config = dict(
    arch='crnn',
    output_stride=2,
    eps=1e-08,
)
Rows from block 3, named by matrix and row number. Each number is 500 + 50 x the weight over its row's rms, rounded and kept within 0 to 999. All counts start at 0. Numbers have three digits each. After the name is the row's rms in percent of the matrix's.
# weight_hh_l0: LSTM recurrent weights (gates i, f, g, o stacked) (model.rnn.0.rnn.weight_hh_l0, 768x192), inputs 96-191
weight_hh_l0.356 096:488443515478559539497484530596516406572479494587507457620424469483578521469392542449585520547511484542447458436492492443459496514472528583484467467487526539550540473432463511423467523506526513522441528494490587442568493496510462544425573558593440507556445531448589442424431531506528516510
weight_hh_l0.357 103:518532582406509531470421454550485445555580424563459450556536493452587559421514545438554482500550557538496528559469521506556474539537509471496405443571508612464536530480476564525424426429542529417497557495616549510549452542442466512564526517466492439585480547456467460490520552547548464419
weight_hh_l0.358 102:437504516505490578470449527473484575520499475513547600574496434517566459477395584538459524406572504541466489460593398524532432572519463463429504519451559516576502486419484445414515546410513489529481483424512529534523440491453520484390594561571576452511526424458555504448495585446536424479
weight_hh_l0.359 108:517518478459536441503457479500579451532435479513412495497547551482547573476480485466524544526597468457517610410587492392537510534537503522563440561547500418480484559399445517512550517516517448483489534519518545502516538513398585449512483451539545537576515433476518550515532479486461395376
weight_hh_l0.360 108:484470601504489481429435522527476506568530553456407451452502453467608534483443604508537505472548528506498529416531544415505416471518546506444494577476504499474526510428459476507435522517571481567483558548603606494557528423446463481497549441594483530551433508506540506491514481494531512424
weight_hh_l0.361 104:482503560488517544562428557427561505530428511532580549547487577485550473591453451548466435418513472464480476439470512472450510583551463478539470526518530470406508531495511423480533491372477506547463531492558485412599490505444536592419576560455492538420459567497573545527471578504467468475
weight_hh_l0.362 111:507512559440421529578498558469584574603505551526436470563525495454603454463483511461487560450472543518538523484557527541553519478532573418532424433462489547517496464430401512420592469469528413511495540555552517557509433472524481545557497429541474446583530512518452499493438520544476499481
weight_hh_l0.363 108:537509543459463563556563512515592490570570555535475578501581462432573460431434501424456549424519459553476463523555547402601500580478537430554472596480478511546464499478522506531453501494587402506478613586568525461590463443411529447462518527564609443589420561485417574467530464441545531465
weight_hh_l0.364 111:482518577526459533547558533485503438535443474410484455557494444495496534469498448524512577577521493549385518463557479480495388514474516456523396562419499478466499484446487489415576550485461433468558582574475557411588471445559525493468548528474587553533464548504496519515566513524486440516
weight_hh_l0.365 099:570503553502508521515467519535518479519538550540503573551447546495544465476497498540470534479517498481496572632492443525443486497437500453474440476445430510440529567412413551529504490500525539539466524516556511448621441524525508519544638535594514436540411508528478469450477592606514541441
weight_hh_l0.366 114:514514495507549550538427586504532525485545524459460536477424578479554463495434436501497567519454517533435626493533471505567425507449538526481333500484549527501476512428399514494518561521441507537540503487506520532581499530477444484502511533528468463527371509400516539482499469541572477458
weight_hh_l0.367 091:502461496478424581524475492422499532471561506511559539504558574572534555491564440498460481454496460511471454435541449509556418555532542471495445483444528584506572478451344475473421413409415438547444522468512412424601499487475434465380492534452438524388501536404531547438530480592526544524
weight_hh_l0.368 103:581477474408493557451588509537508545560485592541442503547474553429548432560469437462502604439436498476526504556488481584531499533462535517552425480524502530479550512428563544463483398550595409517431452471466545546611518490528476499510580517540489471451411496463491553497453519462520519455
weight_hh_l0.369 094:500465589542488546521488474544497519537477550456534450500440578404473544471435447523552515469460499542446493525529442501503450561466484504493395494451537444459527602497512564493467472494529582490491478537649578461578559523487480539465602454474479470539507438500577578591530461575518461486
weight_hh_l0.370 114:503487561526444474445535576473499557479496514500521546501575536552499451478416536535427505532562574523433597536599441443493374548512503482495495560470530594561482455408480564459519443432530461555503491452592587522639463441511506444472546490581454432586490551463449479533593575500458467478
weight_hh_l0.371 091:509433479461522579483528461559528500516432501507600462492562405553594528537598572419519555431459466495506466493528544449539502562519461512496502542544473412573480464493535438488441469416421470470441564494604584514446431543433432516577606476477587506546537451527558509540481531412520486564
weight_hh_l0.372 098:550481569528407483459513553578470554564500532459439510476519499535511597595432593431476611458555499484464610498517464434490450506504561481589499557522545547530583577369443566475503470446505464435468519565528547424556449451570400527529575504516548496436566522412502437578499526521529481401
weight_hh_l0.373 121:483500503443531562461542439553582444523514506503404517524505491498514447533487496579488547503524497491447514561488436495522457523502590450550502521505568493444531475520444423439511543455467509564503513450582474388530437486410416576498545528452506482474539508434602542426559564428531602457
weight_hh_l0.374 105:453419588514442436524547592516503577552563487497514461511473568450554502483418429463499587530415509534414559513506497557448534535382512451574519508499525532475531547408432539515435470533468489461569543494513468528533512497532561549412587459504569517414489522463508436524504472537542425485
weight_hh_l0.375 095:582415550407472563461554442540617553534530449440410568520512427449609492500526577407468576440559485476504463452510528421553378472459453436484467468538469475565507456395489507444452446471496516544554484590572469532515541424445450559458552607589475518511488447504528472472601570468442532474
weight_hh_l0.376 111:484541599478425566480511543576564493475495504470537568552495585501597519433417453461475594437437474440482491541540488583548403559528522412455502540445460540464537510430433580470527550458562537547482554446568488533581561411516471542480595538504542559443433568431527476537470494553485521471
weight_hh_l0.377 094:524516473446491534481543520468548555595482568517459546454489457408515561543451533556418555503518568557502451421545441464476456519504493461535413476500527493579589467511478513398483412529410527488498529498573483443522569496445483521417562420435424471552476471488499490562546485472537455471
weight_hh_l0.378 108:498506566396428555412497534556553502503474448483475590553458479435589502493503543555583578504583518482531446480504517498431462568499506437554513561528446541573535463430457571393564521400507464551501557484596496386561540536427482436552503538501497512567452509542507489450472581523530513490
weight_hh_l0.379 102:543535582526432449529568455416525569497458513519478542511448491548543583569532529470471517479512475538568560530476464423524456483467604461578481450490418636491547472460536511483546411484465473445506474478527545468482429444572473481459512564583593488586512518436466529415456586568466516500
weight_hh_l0.380 127:531552474460512549361557390452549537488394477457490522501471488452503514508586481484520492566472479498496564520576443489457445528532478548541515394486484559606476546501613379545439539585523522537480481530545495467470447398566434495574565518461483504480499438541518487497491486441476590564
weight_hh_l0.381 106:590457594454501540520556552525567561557457497498491494500507541477564502495441555417437579535507445525479521472485515529518512559409471462511507601525535497580449454371505591468481383483551442519513520582528494448546487435513418483376621475568525468485380444536540480487472583551537420453
weight_hh_l0.382 099:528426492455404569530508550513535599536518528431580553509518467523493536547513540375428537424442455526458540478513416552505440581584574508579417532397487490432508482423469516502535395490524451452421499467595515479571469504464498481463500487567535559483430439471520502455494574536457492486
weight_hh_l0.383 143:477468537466526532409549323486570443469418527498498509416546322604505454424577453478480490532518479539492498568492539521460493475529530469497487443445537545506558416583538402600425526522517538498518456498505511459480408413511489475578488422508468407463564413497497500461455502447484549517
weight_hh_l0.384 092:564527574501530528471533602538472458544565510559500436504530452473571581447460560447513531434551463558449538523557423504450552562575524448431561554535463578523410536392513569459560509505524525509492526454520513514569475491519519543450515452571530445472404518520494455577553453565507480509
weight_hh_l0.385 098:494465557535392544514505425493451496506459525550428535534430444483427520474471471477407446502494494443484544533491529486488469570413500540576427435451497541521492477515409508514503452477427487447542510499531550557476440404551531503461489523505545371434561553529602532513441518445549537510
weight_hh_l0.386 091:489447498496486441500510546510507538565469520418525558404546536489465433476443515507479558520405550500495566432482548434467464499549475531545425516585581547492532582472441538450428533467530410555422522516510517498396573455457549585513444440426505540433440533536467527528478492441423459429
weight_hh_l0.387 093:539484493506406531476548550543455549529485480488501461557496521509528509404501528502433481379469466543521451450538509474492457480567572519566450491452472573426414401481445481550537511500551463543513573425458446547557433504392516490536569456567466403456480462508407447476607468498558460581
weight_hh_l0.388 090:520525476556422467582476576557540448522557473467481596477405476420427514554485530540432464504500502448462592476512542428509559454552499453517512528489424592413448436514426503424484437457457423418506564563464453515426485430542450515536501546601468435443564549465445537563463584545511484455
weight_hh_l0.389 097:493438454524450469476535528491451525495508510523455447524498432522497482496431527405487517529437565412488559452496392492479463564417441512489487503454537534441429505484470479522568465458398442547516568453450505593545521569446439496494463454461549401516498530412518431484503533572582552562
weight_hh_l0.390 088:483414479441419410573524560525545534553491529520505471529539500515457508526474486501454447410432489538457436551527407554561516471550522570491529455534538466482495572532416496485511495522477539545491562448551402465474522490613441421468464493534416483504523475439583465434546468497547435481
weight_hh_l0.391 090:518510440581448413528492408517417500466530514480403433552492388548520555579480554505552439460456454488478557442558412531505514549466429422579477530464485533503455532578424600500498473558471584535502540479489491480509492508470509589461578568495526418450553545518566438569494504521542527569
weight_hh_l0.392 098:449524386517474411553458560540425443553516545541465418444491443530434544572474449462466460527475462439484576501449487437474570568478523572465431594465586488568477602534559479473516429521436539522413558562426447588549502450513434431534577528518457468566407590488559558542473496549488531537
weight_hh_l0.393 095:560544427455478405519459465469585564495497553450555540542516517572471556486575548453569511532571564524479510438492470526492456515513504532503477555500425506477443519506557430547545527550503577618482422430538497462445584500488546556581485499560424544476517580519502471490432460481420413446
weight_hh_l0.394 089:504517411464558537520470494487466573474429444509463426469550427453550472579456439406467414481542559524467563531462466521565531482415539446562530408567523431564507534443474529553494454578537474537476496599474528540534487527489482483579397531500448459557527458538451473525540493521526469567
weight_hh_l0.395 097:466480537552431530556450481531515541494463444463517524466556517495458576574548451496531426385552522507514543564566469571459476568531453515515500540479490489456586549458577487445531469451590463457520457564559508467589471512454416565563590507492527490492426558563510479472545508547429593466
weight_hh_l0.396 090:443566408514470438520549516529516525516502407537531429425555604529455562559532579442527553573564526473485548408494531568537450432527430491436525501488529569524458632530463509492568565567456525506537454510426461502494465453461582458456546518511588466570547549533496488470529538469437411412
weight_hh_l0.397 088:437521464509394470479542478543467505529449485536518591528436561494460531494405491547539477401464445472480567454453546417547531535448459457474487500460505574543424442442515430490460487393464436418433464560481434428470478526511567494539555547571449497426490578609536573424525467495405525489
weight_hh_l0.398 101:497432435541596532557511541496507524521554495561490510435505534504559423529507520548523528451459445465530528561488531524584536437500525512440511532556412457564516469455582499482482558527454534589445427462568554501546478444575435436453397469427528582544494466538440564413564570430518493484
weight_hh_l0.399 089:436527457563438450527469506439576568447534568567552504579592467509562525517551441437564539456483542541564552410438557458526471442507491535519566579549571520438495559502586534565460458446501436493468401529589453589445540478605569470437564456486562533536522508535438483440470488457470500461
weight_hh_l0.400 085:529490512498422505503521493450504503538547461555602566469513422455411554548407421448513525455481417537494545539597507524502530468533419515553511465489401593443471601446423573488479546464510518509478443521481518633503455491510537432567505534467475549542520467452417547609444479475441481514
weight_hh_l0.401 085:427553489572548488451560565507457517420471464532452548418540407495569485458442472480564493602575511482480453568463501573616537593486561454532459470482588485517590582522509541520533574421457486494529499574515560477493564568456460555527484474545448535541418553490452470537594548545496447554
weight_hh_l0.402 103:524499582564437489596525525504473466457478435441556504544573486506445474540416486455477548462494542505456466399520486476490427473453535566447448577556414543552538547432481563416509528560498572498514452506419475443529444479503468484460553534431501581467469518456518546520595440598495527419
weight_hh_l0.403 095:523432437461498542568528531517526588600450581452519483478519513493459541567518488405529546566459516526495573431496460534403475442451499476459551486574573533442511515515533603430445521426437480577475557466564479464442496522505529459494566415552520390511483471451482494581492415472417524481
weight_hh_l0.404 090:436562514496460520514493501539428447408401470473546559512422550527498490513524519552551557511461435482401491506469451557424554449548422568479619526442543522446526533489540519512540565536520493430514539408510451461501510527432501526445470463463448518555596464406555438444545551405393423469
weight_hh_l0.405 088:564495431543505558565505528488479502545510419453491526497462505581526496397547426572533499551447518542459568529578420530496533485492514462477585545570423520523562485498416550543531461442454613505429500455466527493482447461464601572520530457522444497546510423550483543454509543538536543519
weight_hh_l0.406 091:499521567585490480567481527453473489538599486506551421489529503459491470391504480497496449554468579487441381529496470492523450484467462464428543597483461541543530442476476416525555567559479465510427532541533424426509399432430523505530437570575462517433523495526564492438462568408530441464
weight_hh_l0.407 101:482598477568506516494551515520487476549506507480498432453584571576415413562505435496480536591517569473457586544485468551470498491463541495441443566443596417618525452467555485597521495437468587523548461427458576518479494474532437497492422480423440523545457553452454497507504470577542518479
weight_hh_l0.408 090:495459493470594599508477377522441454535560427521452483501542517460410424516499562556568466547540426573490443515438595541450586450510572506503542492433534459592478487575575501510541622506464571517478526500478523565481560554576509572514519479499441490449549493504566573453440443515461477517
weight_hh_l0.409 104:511560483478544580457476392543495474477468492444494500481541429486455512488594505454582513460546534447554432547436549405543534437518544437452488513497477443541520504461560548642408434516509466478503517468471568568518559500456430442427466516452561474617535408446480506492557525388517509629
weight_hh_l0.410 095:537532523463555500513460444412524503426474429497489516523471568551444470432625573495532494465487529515550526504482543455544502566423541501492573523436479482537501455557453497594408503414550583451522570490549620612517487454521487547414478510525478515532479572476509454560414576484537494507
weight_hh_l0.411 101:507555499529488501561471353471528517460452464484465527485496475484412486533554568549517526531474506543486474550508523462553475387509454516455457546441507506600438532539506389520426520536481545436522489485463579560465499494510470579563510581489486508525602444465570470460432473405530517542
weight_hh_l0.412 090:516522473527491485534479448587426422596479433521459516497517531549498470571413550455418583442436581514557529552546575469522545512462526479491538470436506486552525553447449500422562487498510514501548547593539537503569544537566463468553538444512502574411437495501446523459518458494592458491
weight_hh_l0.413 103:469419549432544476537467466558585430539488440496531457533515399534482485489451458492563468427502430457515469522427499474552527550497530493451500440501534533494512425473498546437430503458469398474549571512463431498505567584519547393560455551554562499473422529485487573488496534538564502573
weight_hh_l0.414 090:404605579582439511441548540458483452577505472431529552453543516573479441489459507442468455597519485530483408445455532385526546530450452398470529433539477474489446460591363470452527527530474481413520565457540544456554444590418472486558453431492485505540519483556467470557461429518550602536
weight_hh_l0.415 091:557445506486498423508495528568543569467469594562401541567573593426526449495577504429448523560518516517509448494451458520507568489560409462525593512427519585460511523516445521501559494405446431575345457507465407561444491470503433558489554452538554429435510550494511419469543457534459507491
weight_hh_l0.416 092:548475512490458543505473462570548520431586567427534565623520418545551459488460433445455517527492510527532534484577578569426476548466425459488519454444558450511545519501491428557514420562454481504461442502498401481545484522465432528576535524446477588481454534413489559439519551442576450468
weight_hh_l0.417 094:570437447509511441475556460501523534529555442531519459460445448483548476533570491388418561484419441475498419528490498570564444435458431524529503571456430484481565476484410550482566468626522412436551549507507455450479507485530475540495496555376547536575433478566536538479581444549498500508
weight_hh_l0.418 087:597461454558456529487489541526486516590477450435515524509481475495590453558485597496471444534491519470484511515517511458491481485415418467504453419524480465476599489548518557492461562441427476522586585477554469559464556445484420460485616446554436455513530516517499411556565516464414439479
weight_hh_l0.419 098:451502449443438411517522536440463541468448500549478424494514574421484580446407431483569518499444537572439596419518504537612419538488506474599472461527542483515441515536470446506555515520445420564545453492503408595469452425600519469471430414556548588513441465420413594505559443600451511506
weight_hh_l0.420 092:470420426456543444498545543523434462464436494441555510517524453522494470558490457430518453426580527507535451448425422518493529533516567402501486549526423501528462521438539485516556407413514571446498580474554460510431492501512456539438520426555431472500547500456494501543509578558445502547
weight_hh_l0.421 096:503518590457513490576504604475582557438510547538454432462530421502473504500495574504489421415392508491545441508522514439566537561523456522431586493573542545443439502547403524477486506453439477422475511515514460572481494443470591526487455459496515517467429470560536448460498476469499471559
weight_hh_l0.422 089:534534394525501506519450515455482548585459393422462469463496567445445472507485567521552539565428568532450484400540517558556557518547429500523497551456532521542533552493455525422442461424519539505550505545532565603410525424596549477483437473542566434456574473470555446526487474511486510410
weight_hh_l0.423 095:551528452578437454544571502518555577456573557414466552522442612557470501492441502451529508533531579540545525471472483538446501450474487536528586612580523468528465584516535583443483414507450588452542434488480559631534486498515461556440485523549493433569490565535471482475519511467575554470
weight_hh_l0.424 090:536505501569451488538598543376524470439552437427443500516456552480572432556479482563515497528554502553501552445449529614500445537519416498534466521509474507553571435469514425445533532573525528480545430480479538519438466509577457554470452468575438503478522511580516540534470512517472483592
weight_hh_l0.425 089:550505445533547468446500555580443490522557490412539561528557485562527558439544512491483483515495510477558577541429473553594450498487438475430473484414595498580462559487596514483577431479559454585417460491487433540515412435535577528445544550444533585474589576443463565422443499471463569548
weight_hh_l0.426 087:441440567539459510542472516415500519443474501569579427582488426491506553559550583520576455491482497461530540558560489418514473480532466392473451466501464596569481410519436566508442439533498379396509509461581465463440501439493464562420469437468486406548565411563484525543444477520547543500
weight_hh_l0.427 097:564577427444510407580455557418499551497471560490448506577583490465483503511505536410495525515515462549488534476540566413557568516472541515465480461618432546533516408543519478444481522568535556447493460542541472518498548549610553491531452442539454483513536515557618463531566425475509426457
weight_hh_l0.428 090:395586461413498490510455533548441541577466572533489554451409518464585458414452456536461543579553403529465464423520525578554419479530548451415523387461469554545491492508552447466436524566466389498534602536453528560432490450516548495425477430523524603517536506452432530535449497441560454464
weight_hh_l0.429 091:441467424470464559428474485490413513495472588417514514444433533478465482539448391566453448481555503442506474516593535576430546534471458580578568447524593477557546587531614473483455485526513540509464486507524428454552477495599522433510564412468437516459545453471448489490455518448443448471
weight_hh_l0.430 095:432575444447443503551447499508440454429562539459446538547552599560543434564510499461469491434533561512548428401445505475464435442617540579531548463475499527445411554418448456509560451457477453542468518407425461488491573524427459545489478540534478509521450491547519524500536535531539562559
weight_hh_l0.431 095:502555551567433525420574423507571454550517555470464538532449449470541566547504464497423490555544445460502471522577497551495518454515476423530478491553603598547522508479402536535423468436500576498417435483500501528558504454487515481544585520576424464520600583548574580473472490424530560463
weight_hh_l0.432 092:456428609480516504528581621488526583501467428504437520483548480429550581501460505505478534561391513553564447414487545479428530526567587413552459426526424521456444598514443486440481518434515459517446472533460560495546527577507408488491559512459455460576543457444485520517570457536564550526
weight_hh_l0.433 099:502548466491506468472557374427577401504559473518572602483501528484541415433548549584502440449530437481485577567449488408527484449492487474549490419539444527529549475572469529639483490399453487582561469558487575469535541523491519582455519536544542449472542556492424502505382510526517531496
weight_hh_l0.434 099:487583409523456419544546481588555442437582412471544522445570486517538436575590473466486502426541448466492533530416462530525530497545507483513488482490460540448496424515529418454426523526554464484497417402496559507449542487473461591453454493487438554482481467554464441451520533558413564469
weight_hh_l0.435 091:563558531502403542493480369387515584571540570484446505516493527418471440469433515527459452562431439518484462536579581582546477466518554480536579496435459482490553509504488539533570464505429464428561470443433528570437499448572414520393451539454540574493550503496466563410481532487501492372
weight_hh_l0.436 101:477519428592541504556556372576479439572495559443556571432416542510455463541584518489425509505436478520590554529533524569450465431538475546517507470386490437564516438497489541468513531419505440473521506459561527517425458498530551531524459506463411551490555448555473442571410485475521535530
weight_hh_l0.437 094:457486443507553571443540478447410535480557586490574625445408542499532527541489502470442458473620452523510466519490474476484437418593441513514588486442505490453577516608539582552495526539433472513555513484455454498581536560524548462580546461467475536506522496449543530485489560517450462526
weight_hh_l0.438 094:511507559477489563481404550456468507561550484533482458396524362485528440543564532568565473423560532553463399541428529436547586424522535434526524412572505453551515511561594554504533490462543457421487451503562443491488466549440556475594493517563426508574505531421465550499551481447501534556
weight_hh_l0.439 088:450538446554475457476520437600560520451513466395561425447584458519505457423531435509551447562473575424490443536461563583563416553439511464588477562470578462559402563521457502444500575560567498486546514481422453545493408422482542581491436462555451514521539462544518505558576461583516451487
weight_hh_l0.440 091:436520577522453533552553476487477555597529445450516542459564519459423541543475460487497550522471575467501454425587444463513503556521501528590478554458510551539543517463464528463524466454463551462479446566415497475546519428472580576432553465553550401413535550554549551485524453502452411498
weight_hh_l0.441 084:499489488584500463563474540450583509579448539527440574520560615566519508488579454504480467544467457493544450416499512414558525463486474524501486510487533603495429479469455557509447508458575555551535515434575549512481530510528418543377439502612516488524605464460529465531487424523525459410
weight_hh_l0.442 102:495415568524552429449475457555483470498520519608537485533499523586579575437407553570496455470467553524552504564509460564543560577485547506466553431596597501565477415445586495474566467512533418479475559562450457387567490491457442507472560538480532507522424473491547508496487455458524507476
weight_hh_l0.443 093:384452459474471450486441537518424395490511460500470424549551466424440495537445552471470488497440549576589445418452486439499503530549453553487495488531609425496413503412466445545571512495503515485455465502513525437538428489504471415585485451573550506475454384516528456547482472477495527503
weight_hh_l0.444 101:569430488550462482456517548459467544447562497560552490567515511508531401522547496417579466399591479526456444496524548439504549481506478554527456436441389513428501406433449549542593458376527451447504513511546444429519532545514560488539548498617441427463461400546466481502488513527466451482
weight_hh_l0.445 088:471514521481582530529462437533451516555462432485497533453441449547428471513538539560440519524473537433532511517454550454525436521587533507548430551410486522510472474545558454566457509517436615483537571564466521440529512533452449461443543424544484501458528538586472472527449525537532547556
weight_hh_l0.446 086:455472485509508563459474596494433463552521457552520501547467465393487458479595575527522481509454463544458629482568530436519555415500472517481509454493485446530474436486426611419541431449425496482518533558498510488474524474513495582482523564463578436443442582452487471546439556509540537443
weight_hh_l0.447 087:536456503418453458491408566528599411551537561516529513499507447539505558449565413424603463550548435577410479550451459538452517387496505529418506512442496527446484426480548453525468480481546559569529434406501520461561544551423435495551451474515447537480528399531503555429453492431510449566
weight_hh_l0.448 098:541435479431534477440434456554543518568440470526585585529491437472445488443498474481519538390516552480593479481487511535469520450541550473532520427531448421428469554504418450505511489473528421553443457580570578461408446448566479553539516469488543423428514514492548548569501438527397432459
weight_hh_l0.449 102:454536581444477528463557578494534535510578459541498468586506558577471477479429435431438547543584460419531559390439494511444434578580515493527424500512449484425567524428490565490415591529574511559536517512473502556448495446471527490579548481507519605433408531453498412553540518601453504407
weight_hh_l0.450 094:527516406556504435461474515456455485422483550434551455539564481502536488472520612473516421419438413464450540409566502524503502421511602551429580503532462436461487579584518486497497550561560415487526540412449527423514508509520538538488502555437510484493543541576597425480481550547428516453
weight_hh_l0.451 091:542501583459579454534572568544474502420474545556547480543492457467419447516451434525514554542445474538455462570526408481523464559540562546466449437472560505591530536512599547597460514464516465478547470472447448418561547573419534518550487559437513535538562525527467485435563555536451432522
weight_hh_l0.452 091:461486503441436479540580372525451489522497513582485547531524556473459529564549439623544537568529480468496566503546499505466495547525541536427539525514455478457557557474452445461528447526564567556464456538535541583498494522433491542513558454542522418448548576461485530501497455504468529496
weight_hh_l0.453 087:500517558470589569510468557499553500488484447586466521449481422506562466501415464488588431454479521535488458559532519517510533549388445479501563488512457594542448432531539480454553489577467489477542484567499533523487584500442463569521446567513486508453424504543413473577508483455423399546
weight_hh_l0.454 087:560544558453525458535472509482459519611526446436517542570456478585544490501539442501477521426543468459429479555567472491558508483524520554535514451537517515593524490474448503407569552525420534545468530559445491602567442575448472528540464519468462430581440530447568540466552528567498574500
weight_hh_l0.455 111:530493482562458473511410537534567466533562553501488483572512591522481484526515561487458539444551484448428476502437443547550590599433411490511559419474445542439497513477483591426603406540429484487458562564449439494578574493560508472440582506467465502557474577515426488541518433547510436465
weight_hh_l0.456 105:440564522556453553481566411483519574411551536427411560593447506545508487577523441455489461423600528514479525609459482471505449568517489504557542545473535552395579532502469531440460476455557555546577445427567591495484473522522446457438509490551449398533526509537549507496420550442535571530
weight_hh_l0.457 093:433463432507480523517525468484473515526489494509480435420570469557541397444568538495476441571483526475499500528551501519583502439578572564516498380595509533559439404503544512501504583504484469534437502443491485477438521406530517526424448469547476537465608574543430432478528452526512468538
weight_hh_l0.458 098:518493450547538457547523473568458481503574517525467432409500508505565459475537492473453592432492445580600502441426493470573515403528570582569484494565464551502437478498504437420512435557451426466527511501549441503457463443560539420454505413443469495513539477475451484543485464472482479429
weight_hh_l0.459 094:426522561488539501453556562476497462581433443527430436442461559442540559479492550424487542526536456517525496519518471552405448549506548434524462612519436516477546545546513584471509438585502528581498492467471553431574488495444573465524474460430524551478577558421481531429454475566457512430
weight_hh_l0.460 090:533494506442492476438568529471459577532476456558530588482553566508574498442486523444512493515513545525531458555479449508576525456444541528468504463441390488424496475540432565438539546452472489487485555434442544453563444467517612601477574544421534437511403430442545548500557482502453487506
weight_hh_l0.461 092:499476558446458457539464477521526545429535513457501488443509600575489467460418420524444543526559517450428458432554548455447498475520494467448492507507434504414586429545458581408534564477453445492420456518433507564509606444457532507495486444455450438467587383538536502537517487472535433461
weight_hh_l0.462 089:520438573467488388447441597509529459576534525490537430490435503525468502526449468407514491456477452507559584524499496552506523495522494540577457453550480444612558529422480622400523453533502524581538545536537541505453503548573530460582511564490517506569514573504528445440540428516447479524
weight_hh_l0.463 089:497535461529522488500513525560525467504564457464578539552433488527527506459488559462507548497539484522496588454433533408578553595600527476423497488600472562408425492437427477447531468497501454435465440527475580522475444398553477462432461478508575461561574570544535491463456483580479464421
weight_hh_l0.464 095:543489510508389414453422613489453531544605483435432470427534468439551506515435505440446449533491480449553529509451485536495499491435565547593531512487574598490424447532517589465517423572397429495465581519514482455572456458559575497552468541572430485531485464528431488537549480495607546479
weight_hh_l0.465 095:536462562424553557536551487529415450484416583496583507504484548515436513488574482451437504438591521531523467518529516475602480439520564445510562424563510487621410441496484430452526526509466430468485549532499488453440479529500529407518558504434537482549541486530559465572502567442430542546
weight_hh_l0.466 090:488490503437467551493528472442536475440505466544446438524462400358543452540529482541457568462484503578441494468465467498433453570434525458529559384528576510545471538481554509427498455498440548413420528506555457390454444410446510425414497488486544562441512432473475487561476428442544490457
weight_hh_l0.467 091:436517459534454506487480555536550467480525491469461461569537522562543542508524547388478470492435528562464616578453499492427511530574538549444533568550504518533544395494492588546502468466508433569515527472467478523550476451456567469466514485418457444429503464435513422461554446526505520508
weight_hh_l0.468 093:561569391522460526475555522470437529531490516459478537532566535444534507495462519465484421429441527591436502458447447468541475471589517547511528556535390535459551499483473479449567445453432475475479441462534570546472563557579423463519473560484486550534470415553457537446428458434447444545
weight_hh_l0.469 104:500433439482539543469426497530486499482429531561484562557438464408425538417563435513522527545505479543563485574461514445479435402486574466467480445463536442569546502497500499625447552470499582430587572481563598453477502547476505528501536451511446485465467565471452495463430426537404563490
weight_hh_l0.470 094:598461529502493594499452538541453540545418485529407546483453503449561568485544431417513443511533475539518517444456539420473530470481430503416522469539577413554455442514448548620566553468538544595485465505452474425473556567444461516462547473579520434514558509470423532430546491411518515463
weight_hh_l0.471 086:505505591454457477491562538414554448512454581441394541519404497419547556568477462474416552533504514523494504519472477549448518477476454432519514515498490569523540467483541537484528549470406502443499452554418513439494542481534568404495562506508382476467562481464432525498463542583405461519
weight_hh_l0.472 091:513445472414551582503479475532496449496481493518530446579524417466567519500538444497496596591505463540423552522535490434528507532529532493581494460588549454550450527370488427522433508535460546501411565440487439503480508469450605490471441561494465561485489546483557560453592383496450475498
weight_hh_l0.473 099:486491498552465495472462482425476575460500547449439541513500650480453478464540503468568407470491587557481599503531431579470550504458460545491523506419431513490557499428522555407536468536421522562482532532449576546565518463544428560496526552533489477479497485493451487437456464624537482403
weight_hh_l0.474 091:560442426471447467430568505529553560536397439501519420423417443548516529500402530571533526440584530535548527492507496569482492548537486408539526393546539502408500411525529507551542435396508541496408438457483473478547558516443502449529551538542495403427617473588475434536471439484491541516
weight_hh_l0.475 088:433447461581455546541483492451516503499457569509444501515519441499515512425452529545505459480542442556499403523549569584557452451530509458486535410406412568515487548572477429574469548508511495504578461551560474562412423479484485523423444456611543562419586505518572438427516451398466538490
weight_hh_l0.476 087:566452557454514463514439551521544443495540430473586612460525476534451460432555526580468444509569532497512394502442548554465453539512417448495554598465522553524580565493552520438436490433473621441558547527528505455468447487478492470486563498479592487543458528529471464499441429428427528520
weight_hh_l0.477 094:426391512527494480497460492543568566451502446465559554431475514476580454559554487451455437455457543518466462548516523492459508469476544505579515587568515502485445559510471525505473466479479404485433470495561436434520461549433558496508596528497529428537459468484539545498538495593492449530
weight_hh_l0.478 117:498533544469526451551468515495545541456493571464555492522422589533514485581532485534538443460521449436468502450463433521529569469519431561476519581450469486408545552373499579406533444527497568570529550505486531566550509484535547478523574542443505482500519613454445446593557518620427492318
weight_hh_l0.479 086:488496549502434539551420601424556511441455488518481441441491511487526499588559499561571445515435556429488512436465511469495483553510501506547418453536544508449532548425534454560524487596510471602588561457557585454470525465482512487453490498491519472476424557544496498526548487540511452493
weight_hh_l0.480 089:478502498551568522580495421441530527484508445502514570464580508552582449574545607547484510539523500441407410475490443424552577417468507477453536578421495513501560518526524456447507426522414573538536500562496538490493416568466468576529572590448577519537475565495431420434494574462505509574
weight_hh_l0.481 098:497448515563422499535553540554513541473560439544435454609466591429562504608403529534516500481488467433464583475535408502441619561423421535571589533494480491476561510540472594415481423388492457422471476577477522445481462564461428452479484479473479441462476469476600428551448456602586526449
weight_hh_l0.482 092:470555440510550469502480493430490459461501426580451500540410370526534538517558510508475465485503550493496483660585498415416469539418539417427493448460502600559421468512544512570497407467464484473510485461465506576492464501461397492474583399511529383442443506494533533524514433374477447530
weight_hh_l0.483 097:548472552391499559472541620530532483445526430605496489579562604402520424451442468545427545500477460501484512457445527530430570535496456495516433583482489429450488439490413633525593535427607422561546464499599485490510524509403436484587529475498458493508528488430474554572505469524487470391
weight_hh_l0.484 098:559554542456338503441520480467458488494432435494412456585459525457519470540446494458547470483617446401442386409473542552491563431488528526542569506511422579455465546524405562465596528477506534444412485493475460514522433500488393499576536542427535554537551432469499418489435516522555487550
weight_hh_l0.485 088:486445464542546345500427461469599436492568506525461469518532454458458479514466465531539461539493426541520426553589572521519568521520434496439596581515534559465526582443503459563507398497505496528527551488478493548561475531480612453497584450480485498540545572432543465479503522570481515523
weight_hh_l0.486 094:437545442608451552458506577574471474587539490436554449508431599517487506520541454482393516493503473519479461406445446541581422541398522481519507529475587564461488599499445555530432406471534419496496551482456537621534439501467507517512475423518457449428579571490464482452445506514463524384
weight_hh_l0.487 089:563536551442530496495462452454522552575551588546457422544538461471457435553547404492406462423441537466475446495435517479494505483412555477429436538444505457541500508564622448510458476532506501562542582534503558577444462455629533502566508435531509489500536449524537485494545462452530397548
weight_hh_l0.488 102:471423480467534537470436410449483458508505484455555540483422548495463490406457582564546476494529553501482593498537558454507559469449520539429496601459496486427524514461489465476564475542563499434596485459566593543425502516479560625502571501448495509467505494504413476590496436469470441444
weight_hh_l0.489 093:554431509481515456542494582454477548592459529522476566465459558453580564473575422422545588495495491475457581438525546544569456551543569427434508451463540580462500603493582520526544560511542446589577505532444422513463576571465483479429571551417501450441478450499414500499520539448552456465
weight_hh_l0.490 095:475404512472451512546518589487367521511514556528424534526444471579448402495518459533534456488465498509552549521476481523540569567463531427535510384407427562539464543566482548528474390539563527489516499472563460574570524538396476487399493423488585410462540509525564510543502458492493491548
weight_hh_l0.491 085:412570502512471526471459528469564363519541554545510511498556552486464527524460576487556455537469578623544527420485530563593414476438508485522433459460593511432486492473458545427468439545480516483510525417417427444450437465534600557499516424532522470440528437424529504426469506481453550545
weight_hh_l0.492 093:537512531539572603513556408595417447447459523468462507512516512619532536586468472528557471473448591561480529487571488528499507438424425561533504566545541544605525498589486462478501450566515531511537544486430538532543467547423516536460537475428543467436558468417497420462396465429589533477